config.yaml
hidden_act: "geglu"
bias: "none"
conv_stem: false
learning_rate: 0.0016
eps: 1e-08
max_precond_dim: 1024
adamw_weight_decay_other_params: 0
Rows from block 8 of a small CTC image transcriber, named by matrix and row number. Rows with one number belong to one neuron. Each number is 128 + 24 x the weight over its row's rms, rounded and kept within 0 to 255. All counts start at 0. Numbers have three digits each. After the name is the row's rms in percent of the matrix's.
After each neuron's rows are labels from the 100 images, of 14976, where the neuron reaches its largest size: "responds to" is what is common among them; "lies over" is the class under the peak. Only what is clearly more common there than usual is listed. The data: short English words printed on busy colour backdrops.
# gate: MLP gate (model.blocks.8.mlp.gate.weight, 512x192), inputs 64-127
# fc1: MLP up (model.blocks.8.mlp.fc1.weight, 512x192), inputs 64-127
# fc2: MLP down (model.blocks.8.mlp.fc2.weight, 192x512, transposed), outputs 64-127

gate.94 096:119152102144134154112177168151108126127136159159149101125144124117135138087108170131085128128167107106124105135094116143087156085133136088140059116092135098156107147147124153166149126140103136
fc1.94 082:103119100146118104121137150112102164163120125146108133141140168103133124114126154124135163145182122105138128137110139163099126167136135129179089139099165099138139120117140138135135091171130131
fc2.94 093:101112131094144146110161154128106157148100144169136074139069140116141105110121113143132131138116095156150081101071149149132139129160111187126062155111127096149131138083116172148125123114127128
responds to: the letter a
lies over: letter a

gate.189 100:147131131123125093138149147115124155105161161140123097126138127105138069109135150151165101111128123122109137144113100148094122137096130129154146109085148137081110136142130127151096121103130107
fc1.189 099:151117139156131152164143097117159092139152123167099114092114149145090179125138132127111115083125116153113103133116121152157146164150150150098097102142127126094100110121160131117108145154137109
fc2.189 098:121094135116139080147117112153144081134173144114125091138119128145165153127116164101129176162108124132150178093167105100133152159153118135120137160108161115170109121105107125092131135185139128
responds to: the letter h
lies over: letter h

gate.24 098:120139097093145149139168116153132103122130149116158092141149127127189113146141137102137137089149099174132134134144162142084139112151111094139123140090109165160131121137138148160129095157156147
fc1.24 097:107125125104162103144162100117133102112132150162149096105120134096181136159109113119150140119152128155145106137123148129106148094133109082133179112088118146167170094135139142152116111110137113
fc2.24 097:155112156131130147127096113119156107114149146114148163166081155125125124148127138108102139105074139109096121129121143082129124138118176154115114135119119143105168106149113163141171109112102126
responds to: the letter a; the letter p
lies over: letter a

gate.357 100:077143123092126061151108129150104136138140089156118134090074118122151160138124127100116096094132147122143160159147116072146115172148132143137106141111104139129186154181131122123150147095122123
fc1.357 110:118129148169107147153107135135129077111080145163078109152126102166099119080086130130193133136160083112123129131133099141091156130120119103116118089149171111119110132124147124101128120149095085
fc2.357 109:141155101152140160114144150172130137117115139120134108130112105123137060113148079099114153123093094112107118125162120079116106131115150108123137125127120142169187178123163146149113145106090150
responds to: the letter t; first letter capital; the letter e
lies over: letter t

gate.488 101:126150137088129107112137123139105103172125124118173134079130115156168129107186128127164104163142128173145119139159114132142108160152131108128147100141141110166134127107108136131140091154128084
fc1.488 103:169149142139111126144110156105112107162097166116140183089132125187158130096130102166096101149098086083109150174100164123127116110107134119113118104129130166153125142147132127129125157119145131
fc2.488 105:097127105125150137075124107168154116139093095142141106090116110157131159138168146115146123132105148134148118125139136120130122173140150123181140115107085140127149162133143107132143165092120156
responds to: the letter t; first letter capital; word: top
lies over: letter t

gate.417 073:146150118089149114145125120134113111128118138134121136126135154103145103088134142090162092124110103096113120113159097134090149111123132099128118120107106085129097108143122107134104101116146121
fc1.417 079:094138134164112118178118170121151137100135108167095117121100098151119162103123151163113112156147133117158123135129161145147131151159160132180106156142101141159139140111140102150138185113150136
fc2.417 080:156106084118150157090117140103107149159136129131120134150117144125157146121130132129143155105122129126118100172168181107094080143152146166074140123145127103158122095116104176130123115119148109
responds to: the letter a
lies over: letter a

gate.473 112:129095126138157168140142082140113110159099130110150133152113173139138153132137137095112081100155110145128114133119127177098107147116101111104155144137157130170112092109116105093155105099125165
fc1.473 103:164132140160135090151098112121139124113099160134106102123161137138144133127142150153138123122116092147091118101112120056121095122075139133117135181124169112112136116135147130148136132126123128
fc2.473 107:137138110147135143123154114080152136112152148149137123139159073177110123102105182128113152128151127137112141122127135141145134170111152114142092164125116086136104159156147098113111151119161137
responds to: capitals; the letter n; the letter i; the letter k
lies over: letter n

gate.144 114:170169090132171101089163123132113122114133103116143095136137103145103150093109149119110112113150151123084093133132082120123139137106156121132160152174164141144113168121131126133144160131149153
fc1.144 111:163118136138107106081160097121121115112124102132157136119145155083139102097166114117092133141116150099106085096150120114128113122119154122109140124129120161096118146111088152110122154108088190
fc2.144 105:100108109135136120158093190125119109107120088127118093165111116139126108088106165185128102067118098164120124126132139139138149091111125144148136111093142143159126162116116081156128160080096145
responds to: the letter a; capitals
lies over: letter a

gate.490 108:095176150089104126144145135143102150129119147122124166134152104115102181112141170108117120111167123133144090145121108112117132113095135113162173120115152153105099157142113110163091158112110191
fc1.490 105:151107120177103138174109101101135096160128108091143135136117168131145124115130095129131124151092124150117156100124155192170140165178132130112121097115097100134134132098173166109197139154148095
fc2.490 109:147147131140143127087110116136109168167138078171163133125140104132086155131134093118152120146157141144119141146086171126135101133137111096089126116088125084142101110151119131136161131101152124
responds to: the letter a; the letter g
lies over: letter a

gate.405 105:140120102104172090136097144129125121118187129100137106136136130120166125158174087105079145167125173103138102116137132160109138135135109074121135104160122133177069130180157125108132139135185149
fc1.405 108:110107142104130121139132155134115174156146170164075139056159136152129149138085147145138148108073165152125134154142093097132089126137120131115126159153141144142126128155151140140141161136096135
fc2.405 109:085144134132100117127126139120143180128084181111175138111142134169166126134143113156162126100111170103110113101145097144080116172125149143136054154122142109118089127122069106103171169117120140
responds to: capitals; the letter r
lies over: letter r